Weights of a small audio captioner.
Training: adamw at rate 0.0012, 7900 steps, batches of 256.
Rows from block 4 of the audio encoder of a small audio captioner, named by matrix and row number. Rows with one number belong to one neuron. Each number is 128 + 32 x the weight over its row's rms, rounded and kept within 0 to 255. All counts start at 0. Numbers have three digits each.
Before each neuron's rows are labels from the 100 clips, of 14848, where the neuron reaches its highest value: "strongest on" is what is common among them. Only what is clearly more common there than usual is listed. The data: short pieces for a synthesised band: melody, chords, bass and drums.
# fc1: MLP up (encoder.blocks.4.mlp.fc1.weight, 384x128), inputs 0-127
# fc2: MLP down (encoder.blocks.4.mlp.fc2.weight, 128x384, transposed), outputs 0-127

strongest on: rimshot
fc1.270:090111104004139167161133128160152082119138126145155114136181074163115093174149139149121137136000121117132114129108160081131129108132136147135124080153109142079144170142148185106149135170084152123105103126146114114134127150122079165096145096154112133127160120114125141158146156111169153158137185071178116154119111066100085113057127163152161126120179139121116154154138100164108154145094
fc2.270:159124109115129101099143122137089199142121045189119126120101159114096184139128102127111136086134127091130127120166114131128157124107118098113070124167137128069136101128116135118164096116135137072118147131133128082195120165113088112139101209108140185087157136124184124066134142152159171103102183079123127095118127132121098137249120155149159080101137065111181196107120106143153087149143

strongest on: closed hi-hat
fc1.379:131113139183124144120124133142168100142137143116078161110149123090068128147165137158133126162139162199021104137216130127127157124114114127161164154177070130152099068140108144108100132128148118102140027128103154132110190165114118125143137148126136105118190165105092157105130111133105092099144113135101096137153148118097155131124152132087088128132137140102139080087154049049153192122190
fc2.379:173183108122153139110088147110204169111114107152149101058115185101117175101094146142090113073084133110140190103112122154121177143120133146193138154151107120138127126115101134139109101158145085133086128110051139117130102118133134127163078130124153085134126170187165139172142127072081218116133179107115124174125129154130134133177058151103102110127145155128132066108118115058151074077164

strongest on: rimshot; marimba-like
fc1.235:172160114002181146127172162128152101133151147091147135120200131149081123160132104161131115154002113133157103121115143091129157180099137165148186051154099145138132159112126205119133086073126132131106122132112119083139109167142133130101114116088093147149099186110153180136131114127139134166131195073122117118109150097144090105135129145113150139152165127099138147149126123132084115128075
fc2.235:121120107170129122139123150145138182135103061182107143133108152083121131133126128131113112146146072096138127049124106145133163138144086087142118102135172126092133148123120108126162078086146105085144139133100145160139165151080105156127093182085108126064121120143178152106143149144136135141100176125144093159037179113117125082255122130150106127103151091145094180171097117106139133148167

strongest on: vibraphone-like
fc1.4:044131087107122085145151135192137128112108144117137138128154103125145163151126086115170100161130089163137154144126116144103076104063152140128157140164142155097032147150118097126112190076127159149118168100041085138098131150087082126091103129136140143156129172099074150148127149084138132138128151151080145076152116105018133128143162192134177081114126146092137104131126127192096140097138
fc2.4:127052107145114183081132129124083159132117180145154126137143167150111114135105167139161228111137111131138104206141113153144153070203135120146088076124148119111145138133123160114156063159126093075141124146111170107136129172113121104108142108157138193040062117121144134067111111154051064085091134143156117160098127119125126128136133131108125162095088131128120120129152082091175182145149

strongest on: bell-like
fc1.79:106081132146087096136167142133136122143119150146074149113189073189105158128115130145129139099166108116113130160108091130168161084079125089171102100170158180135180082097089105080135120095080111168164117144128120133117159118091174145082114152093048041109089070157123194124100109131070139150140114140151153144125127128177146215102101162147133120110132164164121132107143102116178129129199
fc2.79:117123132128146062131115097127120111211128166157127135134123147112058104062118140091158123119131159072108128128128063117090170149140133167203136165085138157092110117158153051107106163128113158085157112184099097106172124107081113125159143152154127161127209173055118127118128136189151175142134172089126112147106123126166176141098127112144106138064169105113129182124137074141148098129066

strongest on: marimba-like; melody instrument: marimba-like; melody instrument: vibraphone-like
fc1.362:146118161118109118105154175143121063114185093120125135126138159177140121119070037116097078109111135085145081166145120106131127141151172164136154136127127084076098125145089125118046150176142114101120111153024190128148170106135152154109184165124134111147115106110128163158122117143111154148164141088187120077074142129081117145142165147081129113071127157153121089098091162065172115167113
fc2.362:132109161082123180183137127137128129166138120091164089126102145078118102102184169118138147142110104116171138092094122164170105133142138125086148185151132159138100123154028165198135132116159146119171069081113096133105113127071144138134113107130121112131135150204116087079126153113130117118085153130126089141164121136138140233128146102184186075143142140112145124083080160121116107112033

strongest on: clarinet-like
fc1.221:122139126157139126166132149130112132153177100114126143182123174096111109146069140139134133092090097125148079118068098085104122103031142166067101093140150102132114058151097188129123102108079177137159056096129151102153165189126098124137091171161106107124084141114108182128099164122175111126175108126089123119133142164092140172146156134117104152111166159061132081100183143160084191170137
fc2.221:118107125133103130036140144143065128070144110128111109153105157152119128133172137116115156080150101183140219128138138183132129114127127096102133130141135133161112136123127116089129098113142123106138183170191127117048089170166120128148151116120124182089095156125028143125105141048127061124109109140142115182104142109116161160106110150103090210197120151129139078115161161116103176154134

strongest on: clarinet-like
fc1.164:129102105159133161132165151132107070104091143096143174118114094141103158133121093120135047144153118130168064112122107140168112127123192094007082116193130142104105158134127098076123145175075125108139079169130130114139130128136133144135131097110100148146131123157128165137133153127163061125155077170116162076207143169119173164119146157126132131103156133087128066122157108137125153172222
fc2.164:095106071112106129097123140149121086172143128125095137085135163103168124171143152116094159031176132087134147122143132126071127150193133128125125123106137109057128092157117096123096171120161128076161116109110156148095148120188109143120158134230123144135181159083126109083155177172106156119127179101143130156088133172109046074168096115170107097164148118177122182128112093090134134105103

strongest on: bowed string-like; vibraphone-like
fc1.61:140145178079160105035163055141158055176143173113163151142142091131097113198129170116136129099114107087084119168131169195147109126143094133115133126148133150154149097132159159146110127151094110144136095139054148113067111096053138197137156104081077126148108137149120159104131108171130099136131069119148137122141166102125090203112128123150186110179148098111121169108149124096125170131116
fc2.61:132086114141175148130131156094164063108088071075112136112140146111117076156125122133138087077144094205136172140138121129063102157085130136094166200167094099152097132131138121115129115141137144114101156120178121138120150112143109063128121172115090072130082090200125092130120152169125156097136193117075067141144119181121168172112155118162126125145159129114121142158141173116068128115232

strongest on: rimshot
fc1.28:135100149095131147139128124191084136126130145128128121152127076177148071137094147026102112165092100124143125135067074109085091128079142114143155089185129115109126137179179142129109137132175106133098141134141134082160154130171103133110130127113143085120120110130132132134147182129158157161102144068133139155100143146140084162051123141086117125098131118129136121155161037100026124229144
fc2.28:155125176094079085109093129131144174127090106119139064149128136128162102104093116167104158167133175112120136087145076150117125129093104188123076162068088177102120129122072110157201116125097116150106109136112129160125111140135168125161089164210151105114119135136162119096133150129168136147076084104077098152068160141149199098225135079137122128129117091144135173160158156061166114150140

strongest on: vibraphone-like; square lead
fc1.49:123138102155132122100165133126143101129073082074090099100140161125122148125135085114126084060140126065130143124186168118107131143172146049152103128165163076125113112146149158124129093129101106189125074132116079124097172125133142126066143147124079054160156107064127189119093139121094144090164139104115130151135140144116152178125041229127082165150107100138177134125128156146154160151099
fc2.49:147126079130114146151149103142113083168127115099154148127123097124097138135154168138119119108131123124158116149047143117200063100096153150120119102162111145165120124125115080114144093137167214132142126143114140139225177145153109136108115136173124118122137157124173189153122175116151106125077141148134149021132164112128044165103186131144096104066164083114116096182074096165111125097101

strongest on: marimba-like; melody instrument: marimba-like
fc1.292:126084160051157145041082075137135121145158090156124156100167126132048164114124111115107145111117117154075142134120148101157137176104123148152188077132115173139151130151141143109107111102080154123105142119116106117174124125108135119113146147180113141071109125121124155154127183191176154083121135149110121117094155126071037123161093157180188108171147065080104126143142155142065155130073
fc2.292:109139120125158124121166228130111149087137130126046138171119162160156133154119136137131163141173160061136142100123138142079142145120109082144105107145142184123089140075109125106128142085153059172156124107152157189045130127144052115149104117128175137081134155152144113113145082087107086149142154083111125187106149105163116077158095132134109109123105147095098085118147107146219175092159

strongest on: horn-like
fc1.157:170056132130152128142145175101163140106096093103115127087157114162138151132140126124119121170130128125149135102074133093095129133144134083117101130145151157113097194134177065051140123126159092120142094186029118129137182128152124121160112174090006074119148103119108178100127115135155130102143098127178068128061137125138136153142132197083128168109146131119123133110126144174144151147191
fc2.157:128153098129132114127108162168135063150152058085168095116113138133117134099149159143107120158125162158128054079120168142153182137130158104086127173105072172125129105187130143086139116104136143182136159122158095233151091113128118084133107115154128127149150125151111091095139099093105083133114146144133090120075167140141190161155112124184153118066138182163107126141165115105028087150080

strongest on: bowed string-like; thin (high-pass)
fc1.341:082052164123167079075146144123113072119095135184059102134135158106037126133117059154147079090126111178075153150168135193079086154131121083134116084109102151129173116135127102128130099133155142136079202108091115130130142149123180112148127124126102153148081129178099136127134150138158114126124066093172083136140145063106099198132165132152121181148130135087134183143144132126125133136125
fc2.341:128180101121129127083144117153151097078204162117192158082070145137158112112141133161101093164108106157117082172148076136144109171107123107116119199126140144179103124103113082163152151199149162065126144116124125120100140210136140118115163140135049067129128128220114130125141116109150128140126142104043134126143073113143119163118091076112138155164127130099118159105141174129068110122159

strongest on: clarinet-like
fc1.206:119142100129139122145143000127093103096157110088164159133113058052143094205167120139095173091114132155105118103125167123138134109080095118120123117172132171091127135116106105065079103156110128115137137129192126111096147132155130127128120169099148134168124151177136171151188140135055150103190129121100178137158107139152178114102141171131184074088116085148147102108121093123169118135112
fc2.206:151119138167126103148125125116201151179117129135118132118134137156213149084173159127105101130135147066112080100149084093150140139132161174090102130117176192117126124123147156106137176169126081191130110077165141125167040045103128124126164115115129107141127147219127121136136091148084077098126124125086054104149128165143105137136125130172087155118130174194094102094121125136124084161099

strongest on: vibraphone-like
fc1.238:105118126101137073073139174093120123133080087073153053157130132124132133121057054139159135118135132181108142142174133109111133100125203071114141075109170139104085102137212136100123178110118112166098138149090129183134137104131167131168130135144171104192091138132143169126089109126150087116177167082130123105120086061106153147156089178133145156120101106120135103058117101162178151115114
fc2.238:170148138073124125143112150156118162111093099130109141094142133125112142184159193102077153124166124096111095118101147115146149139134075097201036093105141144105143141075123108188166144123129143113219131141111108117121140136112169087092151103117131115110113135130156097119089150120175097125108151159100147128121094193109119135132161079187137198118046186163109132228106100083108124126127

strongest on: reverberation; text has "room"; text has "reverberant"; text has "muffled"
fc1.308:163156174171144112105136087152124090064202097167159127119102131140075128129132121089154190130152148104112110124136121122084105151079127187142144133167034118139119058125108125140117118165133203087140130134201136104124135113153134095100134137158088126116166114159123140139104193130093110138104158101113124100128133112041091130113111139135098129087180031067132102123133099122063159161141
fc2.308:128103108122141127058137083191065125174107099175132101115096077110171105128110133152117108150153209062056135121099121133094133129172157118148118135175099161112217128148187128134089142104097147130138129128090097180108152122130165136177128124142163116131121123107157095141091065128081122180149123102174091182120101110148199079125115140112137127063164141145071167135155175143168112114128

strongest on: organ-like
fc1.6:099053101110159087143136118122133070119175119094188133156153080083112170147106143149137155154106136142145138107120174134164110160141112118110148078129142139124134136179176100083089131103124134153105126084124083173140181215081132228102146158162100127143124124093081131124121164115133071077123135128123164098145197084129083103078160170112103118122194052121124149120131124134107191116145
fc2.6:144112116172158127182130102058104116141188117134148154166134131087139128119105146147163105128138219095132083135089127088130126103104128136127126125157066120206193122139128100164155144073151171057188098126164156107093069118137175138108177110147113113114171139113096141179144133126161149118100128116143125123129176111106079040131134127111120128102197115157080057132111108129088100132192

strongest on: pink noise; white noise
fc1.376:049153110141129110113155078130057076107141083117141164136090125115151138105140125134100076094155096116124148114158121150144105161116137107068151111139151107107164112164134088073082136117168119112091115119060117115084171130110130144148153211152071157198143086128112174179174125129128096174100117081157159106129173101128153123145084216096139098100122140105195166070124156127098143170148
fc2.376:058129124097185098151210120160091114090161113060103152124147101112189173123140134167134097124131142125111126101126132150085089088120133152118122145153154128088181087138108072098126145103143106121120141064139141163014176137132136099220122144094104117151132145104120143106101123135146106255123126125142110127179131147109101131124133165098160127133105135104179148133123137124117170087124

strongest on: vibraphone-like; melody instrument: vibraphone-like
fc1.41:135017126111139096102175106100109119112066104068122166115124139130116150158131090082106114124141118137099143036096168165083107109084161122115131178166138177129152144161155141127132161102091096138150122133114187092133169126109144139104148101054108132159178093176155124173132117162106148102169114083133071114101195143122130207104163165123068150149161186133136144132175119142133159134142
fc2.41:086113155215160149143149130060101100149139145157168129143113139116110097121074134114102148132139131191064088142190180171108131137122127150110111129135075077112203129157124131120125178142146117126128150094087175140124115131098195196122198107115097165089114115107088081106160093138092095125062116110182164098126191088156078113132161130129175145111121090092130135159168129102127072129140

strongest on: organ-like; thin (high-pass)
fc1.36:125156099177117164095159138147124132095130138099081113133119089203100165110110111142126129045124084096128140103131161134170130023091140170100137145171076114114132103101103137086123152165167161144102085141121161105107119134121124118164127105128147023104129098187142154176126155101091165096119140137072140133123141085138131183075143146124140185099137107117158132076147095047143140161187
fc2.36:144147080138146092143142153165214137144106150128126206152117104100135148080113119137198054125160129149127175168118109116079125132114133147127108065132185139113139101121152091142142141140117124147040129066087085155134126135109075155091148097122114124114116162059137101101174111195079117147127094104174092129180131179174125076127158181134126074080134141104132130142097097146160166168099

strongest on: organ-like
fc1.372:086125148182153140165159114079111126143091065154135163122117160109157126122160091095124102088092136162112134128210099114154098071104140141109110121157158142165156091116104115135118128134099105091164065090069130135131180112132088118158093229162140106132214080138109125115108139076129100136128063158142114145131123178122183131152105117117079118112160136086156123022142145104122178142132
fc2.372:065143137128122113127119099129151122097079120142089138129127148100156156147099120138140108138193132115089188133155144228131118132128128124172097102158167117110060092125125091131134096118129075058110126097081153107100144133115102139143082153154128124121122100120088138129160139132120131170109231115131122135114125147138149161255100151143106137109117130105059139098126125128172127137156

strongest on: thin (high-pass)
fc1.236:046118085119170082129085130209132176135119129126071118111136165133112144124102101097194110118098125102148186135125145128114111119117158126126102137127131130070109113153099094105131129198099154127068146135103124154122151169077111188119103162158106138150155180135061124107148094116122130156201159185102107126168105139150105145145136167079135148155129125057181146040205085117131123110153
fc2.236:117083052186109096106131138116177125211089137097107165124123122178130130111016163193180139101166132109141128115178169117127126090192145118124131125121061090107146131132145128102194135164128109154091170147072150086148098147132121124125164197132186124120143113103171131136125131144072124117129142130125118154111150179126104160088116131057093116149111077111110145120106117138172077100172

strongest on: thin (high-pass)
fc1.88:096103116121097175162196151145130040079151174079140117118154094131049112084150116191144148142086161128134151141133091111123149123066186138157144125148078124129150157124120101128115073072165128128125161102117117058086159167131149120099129175162120061065139092058106174172074126132158153154135147127101107144114113142120134143108114129111104158072092094169142169086155119157136147174153
fc2.88:169137053128169116074150131132090172115107128142117161125104140149071128066116080151143138102172073168104122115099129084143195105109154172115143107178176122135096189121144138119185131120172093074063109170166128075175104109140115112121121126105112135226136150100159145124129108185128157113124132072094102091132119159074074173161081143114131135137173136165163157091121120103081151114148

strongest on: rimshot
fc1.140:138107167147110142128153084141102092145094130157140099117147132109068085138141088149120167187116127136131092027150131134137145058093144194077171155149132155158171123094159149101120125109129127166142065100063174150106124128150147145116152174109085124148173109156137154159145165071148146088073108097105110160127110112094026129144093156096124141113078148135105107112199083153174125170137
fc2.140:105117120095074051117125099120125135068109180123131068094130145145106135187111099100137092079129094172169166107148149116121189140092189117138146093120157159072134112133112115118185211181114201132135110114122119154123120128123118089097083142169140136111135184151097113159246053079073162142136164150160155139128112121143137131162113083149147148097105134148145161119118158130112124104115

strongest on: clarinet-like; square lead
fc1.118:076100080144122157152110167160129064140170140128052179181157119102133118162094096133112128127100127133129125078105181159180140102091153091141121118096147135125127114127086097106163124072061160115084077169103085127103191136138208161138157105124118114132078138105094179165132178126120130138150097149151085159130136084146126171122121134160146169154100153072165122026122116187116130163121
fc2.118:153138099167108104087168145106128117119113116077135097144123091097087159152098151163093151115121166138138148080062133191181181157150137104165131149099136153146117107200125089140128170135096121058153123151159156070116115159113162129061143088142100139169127086118205226134131112135101107071137169161137169124122106112092157087084103182041078127091127144126120145142134131102130131166138

strongest on: clarinet-like; vibraphone-like
fc1.80:134092130136140123167115095137118156075122087143156166072131078121125164111145066148133113103128122119135155084140178111087151109063162141168140120231131105107142099094134144160136113141114108064084090143182116122000153123110135124119132141111121120137150152228120147140133085103126123122172098082126178107127158098090109106166133150072161147105114128112170129088167163132176124132145
fc2.80:134160126099141124117169143099149149046123096094156128117135130158084087148154142127114174070130126111212144145122119163080129066125174125141063103103117153108105129113062139144155101113088120130117168142131151132117115137098185122106161142103077143100130134132131172164088161086194170123177145179090100109112094152090132139094138118151201142203055097092170092183125135138087117140186

strongest on: clarinet-like; organ-like
fc1.239:152117110087113075154097109151094141090174154071141176186146152126117161132152137145080049097116073132117113102166127148102119139114121152110142059129119127085155136067100141083100177140142128101073089137063130109197127174119188145153155143125166095063132146103149167219131173136120102168121119135115080125166122127164151113147161128146140194058108170132095089155139128119139107163118
fc2.239:131076114085128123123061156116163140144139131130192193102120155108150108083201129123166145159109098160136085111146083122081116192126137134109111128104068133116103134143154125132147086057116146069143193093101203155183075161141102203109119145124157177067108104135115093109158112147108121124162072210157196176125139159124111112101128125144103111123108114120135139132120146177113086128106

strongest on: bowed string-like
fc1.350:107127103089146129135136110188164175118084093124114147110172151139121151135025137129163116069130101098142129124123114144169081077127128139120154062157134136107108119117126163172131152126138125122132123149093183176150168112130127114134139132101000125101118112165176153123146157132126101145129108183151093108111146107109129143056132136171120127069115122127124126081151175126125131113147
fc2.350:141072187169135103192109158093122181162110133122132136103104053125122124106161135107137127155121094182065131162090121150105103137117123097152110175131159129152058144131138158162106133062063156155058078101124110170144117139140076104126140117126152133154043115189088115155116148151104171082140131095071124111190142118212144128104147137123141135123111126071123092150180145117157123163171

strongest on: vibraphone-like
fc1.246:116059097090081147216161071098100168132114146122135148133084122098139171098143129107078123044150114137125152141122147129125097049127127145141099058130085118148140073164107179123131177150136151112138173159021141093147170127094120160091129167138123134085129169117098135092117123150094146096199177140128194122116163155095167102132130160082167097132090130119117118104131126147131137101160
fc2.246:079135089188102095075113131123210126139065121080143127109116097113158112089120051166128129162120138146140145109130154120146056135113097168115167160100139164079068154107090100136122154161162183107123136133155148152151181069119161117126151139123156083118092114177205129196107200149166161138128146090126100117154130109127125213111126129140116174139116079139130181097084130135126090157132

strongest on: bell-like
fc1.17:139152126119167066038113064134126162164170097068183110093102121105153129143138134042127090148168093132107111099113136132137087156143172143109173091135134164109146118135152128121138125108090088172126116123083207122126167153149055175128147125119117143084120123170121123129167118132176130131144080113110126177077178158104076184096139126125086163145166087088207198117130135123114134124115
fc2.17:046105147135163165097103121128100129101129108151130120124132145116150125097094092102091137126162115158100128096112097121098152137164129166117145184166084108119195148181108110093055155123234172144108182123158137084119140108129173142140248120113132142148060124099193069172093133141092137123113153122149170150125164122125118144124133146134140087062113129142119074129138113075165109162145

strongest on: organ-like
fc1.175:117132145125164139115181107114070079161170169132121115112155141157084125049114207097108080072162121129094141138112139139181115113104150107106137134139102137139157091129118174077116102110102132133116097162045192179154140130120133128127181144150052108107122120159045125214119125098105144144155133116135160114101119142129112118121125135163152171070133149198164098107154047165099129152119
fc2.175:114074118119138128131175050116160077092155076105131125160159156135097100162101115185120121100146094125128137128222116123086153118104131131105086096227094111132129071140184173140149115130170120147132198097155135122095147110166098206119160154113139152158115120121134152129126118132044101141059095150164113175155186136103076161136114139126169116101136110139125120128096197089131120102122

strongest on: vibraphone-like
fc1.251:126106110143135126097112156132093036124095080133123115112098107059134135144151117139137202143125170100120159161164144080136072100071149070153156104149139088093096135107154081132175198094142138172106151151132089138057160087121119107128142144129132100101146050136086126073142115165148078119187180142095142142123132099107106139124112167143175116136123038171143146095143116151070136164151
fc2.251:137145078157166109094111156089102147107178084119118136182163154147185124123126134121086148066137057122119116107141169091098133129162125173078113098148144095079122189110149091146158125120171142128152193135136156105192105110152143130126108108099129128148119154150178110159090157090135113128149128170070092135014109074047147140086170162161172118124177136146144110134062156126091136110125

strongest on: organ-like
fc1.192:137132130106126127144124042184092070163152139129133164130152065149054164081115131118130148150147115087074128144139153183189129023137175169124136081148081134099198099124161150082114128133107145140123131113132135116091171136125153124082157112154097120125120140118041180136086120105115136119139136117132146096104104135119131125128149140098173113072146162195169120116113052135112192127171
fc2.192:125085173133154121038104083123149129136135107160120153054152128099123140132132070124125135147158090097087132091198161130071156157126049167104084106128100058180116114134134147092163161127136120057123106106166164124088105124141130132147165193144127133187149114102180119131148182122157093135129153095138121190133131112064087130145077178126145163182142089137175155102143080100130150127134

strongest on: organ-like
fc1.68:155118158127160108107169170077150110160131150157148189123169115133131155126162140140100084121138118068147150103127074056053127153133132127126139063154113151132154115110100144126107135124173127164086155120059176092132126133110127187117140174158062076155131069143133117094095159231116117088191126117166092127065189152120095199129153129096138119088129156163130142122115107091133125112100
fc2.68:107062147105084111171187093185104175179158120138140146151100097130115113075179159151169165141149135158144109107143078093150156125147127153173143160109105175122125176130109125127132129142186102099127136120101076157128093137054119050161141149125170056142108038110147092159120102088113122129076149102121161138122110127194120126106078140099145131154111138207109172111124128154059157113135

strongest on: bowed string-like
fc1.72:082122144089077109101078091097137192126132122032167120124134161121145136135124123107177139147083131128166130127133137086151109133117185083119118116172159153131130101223141109120122127145081134119120022120108106136137128144099101185154119116137078094195115136148074160147157124141150097082172161128158139130149122150091158195091131166127195120125164150128155212099168112140088133103141
fc2.72:140115112134083128123093152154148140118112130087139124054097145115135119105154195107138118205100120092126154064074129079133085186129045077121128150127065121145120200110115146179142139134116160081137143151124194176190120126143141102110070167104184135081130126121173166191095155119078175100097139133127136119139091131159126090112120136141105166171164105150114160105159152140132055139144

strongest on: rimshot; shaker
fc1.321:196123173153117113066088119122084143087072126152129120127116108172045084106094092171131133114142132126132104171184107131166142097151197187146111110126104128150168127089118181135098119127095189116181141177123144131091169120091113135113186167127139173082140084133182178152100112128057117119117146152139108141124169096122133131151144162096089146038090137167166123169150135169122083131113
fc2.321:162112114134039149128130129152147117126121127200122126138177145068183110141113122139110137105138114117142136092139047096111179154169120143124109127147113132107147124110134062122187172063193129135165042174069122144126061119147193146155119179133158131130154117129133126109117121133135155167097152154146129113104008149177119131130109088110083106133177121081132098111113132094124150130178

strongest on: rimshot
fc1.264:104101142131111135067155143043116148124118093155123159183175091118104114140142055135145136115150148152156117080200106148121102107160181128121086167174139174127119098116115132139166114147072150124181146169124155129115112148093168115100134138188102170126141090079101132157059102143084054041169140132149145124154091104102119126099168162133136180069068155143146114109117151119177173105123
fc2.264:147108133136070023078126147137127142161185157155130144157127118144154108152145119169149124128111191128072090185093059173133129181110159166157093040146120111154113132089102152127176133097117115145168114131173125100083115099094089110120131127131137105093089100110042128145128129155138114135135086152133137102140138142215096137227143127124117129159105179079136116159125174143120107141151

strongest on: marimba-like
fc1.74:156083150133115149155145136152128142140058117204182165131173081084110182159095132156098178126055138087136135108164119108132175057138160152132111072124108094086133036143105106160102152186098140161164115092086127169112146158113143141114151167122127142110137057146152136115081154076178093069126111126126172184128148141141098143166148118089085118132131096127152107102131123109087193131139
fc2.74:132131127133113045126129090105119116091071132139104118131171181162180132082120118169058110075167136132156120120202119189142143126143149147095123128136208149135088099103050105085191151127149124138132072119103116084127083064125115167126080150096187127143137134166116137177129117115129102179056163144126117130106134103165167154140170118123120136174144116174172068124113118096177125143158

strongest on: closed hi-hat; rimshot
fc1.146:141123151117102077119115143159143145104074110119115167122211140115149139142166057076107127091085132127145102133137105118140097135098147120139122113196112101160173057118125105136110111218127160161104111176163146143121194133133131102132157083118154143113173112194132195131161148041128188119099160100143090073114142146144167120128061123089126150116084092074139052131163144132129128111106
fc2.146:173129118119191176166114117095101138124175154194112152048081149112119080127117170128182093106104147111100140103142208128131167075215105126142185146105197105132154204077120070157177141133126125079113124123141144087128096129130127128105144123073120139106180151144116101109144095142180096146078144186124144150134129170128102123127051075129145133159145135132113092124109147142108084122113

strongest on: kick; drums
fc1.202:156085173158130141114112112065118162130099096133123101094157158099093106130098132096139158142133096123133157136134131110078151084098145212141142147113087121156168171153139183149106103116147123131040119129144089036151149163135170110150121145138088128100131101132120136146145203156163160064136107131129141178126126120104094134101120131094137162114074113102145129160191119100057122254101
fc2.202:117130134073126098120133164137169167113136141134123140117168153166178097111122123158146183069169101139176115127127121104075150160131106116128105144064135146130171189145122121125113121133126128148135113133112079133104063111126136085131124112255115142138096136148132067121144110055137193173087116092082119185129122101143096112199072083120115102192124132125131085149126161128135146111128

strongest on: thin (high-pass)
fc1.244:133105088115096114132152124121119044126125172125178154188155071143072120119115108117162132154171160111161088123079139125157083090113179140144145097135090143126122134112119158120140099140087152121123130171136094158130137091025142140128144075072141157114073129156079138122126109133148060117118114120107166110168117114141173120025107112184114120112170117103158153132081129190176209104140
fc2.244:138198055140070091102167140134110121117209102104064119144160132140155166092189126165132102118141126089130129134147104127121166113112128102170107172143139196132115089124172031043116159108145060117133134145116136093150108112159058120154116139153144096133158128143064127147110123125099139217142152125129120120128175159133118084175111127148113142131129158195111121083144147096164086132150

strongest on: kick; drums; snare; shaker
fc1.9:147124098080166148138141133127143100112120089089148175155122091204110088145086089123129122110064129168153158169156161130146169109084180164075113082145122154110134133194095179074048122182141111127126107146094144102155154124125114131139195112129191159162150110106101157177130135089165190090139095138142143119114147045146113109087116136095160125158159154116121116132129049107075123091089
fc2.9:135170082086153162174132145195139130169133126101156091101124138106123226087169124125112137112087144114122101103059093073096127211115122112116122146133181183098137132130138121146165132133128094158124129123150092191185092138098076148099139077062097126177127214144164127136144091148158126160113149121193084093126099086153125142192100150146154148097130092118135128104137107123139084083110

strongest on: closed hi-hat
fc1.47:170105136164085130152132136068128115159136162128124142108230115107126127156144102123134067097106163110102084106167109130127121110156164166146152110146124164154145128101129153121130103161134130099132094070109157140122105129085118135114130143027134053137147094140128154159097145170128134099206127168200156120079158163136111149051187165061164124042117160125140101123098108097124155114168
fc2.47:099096147122128165130122132180114109116161197073140133104158094149128127131163224099150126153137175121121105120068106132142133151158103105155159142131136180174098140102130141129122105183137122099124117150137094198164113119106097029152144107107188144142064156103114105111134134123104126164093136126127105128175116084175119105070122094077149210112117172205128075141131122117055138080142

strongest on: bowed string-like; thin (high-pass)
fc1.286:120120101083123114157093135128099139071159207142163158124084112120119176090113110182081164111097118124100117105092213124062162123122113125060161089171077087138142158153115129099160166107197135104136168137155126115085145136132144129142113160088109129091067120122130141119184089190120105120126195125100179132160133136129116152145153150094151125068127141142170195058186155084117110124128
fc2.286:169123129127169153130112135145069067103136105097119142117156121121162094136108125144108130086124145144127113163095125163180134124098129124173101131161127172111109105129048122141100166144098110127074119160091123085131176103135112174111155193110090150137130058150176151130155219114122089157171129199092127068116173112062164114109136162110132105135108167152180192149067107094057144142177

strongest on: horn-like; muffled (low-pass)
fc1.331:109113104108110125150139180165124120162168127117115115070103151128130165103109154114193127093117130196124076166127142054112150103132206165097115143177114096161112099211146142092150112168164069145079122094088142075141108075175131112107118123138085137132179151146145133122142140198148127111163134079096174049129142117161122168120141135081143103072170084127152162128172087115127085093105
fc2.331:157160098133101122114036104179130097076140162083069117148129177171098146113092108215066125123132148082138156115124089141152171190121139201158080080111123159122125077099055177131119153097119116127167125170158134088129130083135083122127142158138158114123125123122117194151094111108135131160132143146157136140110126132124134131135142099142021197129195118146145105144131107142118176124139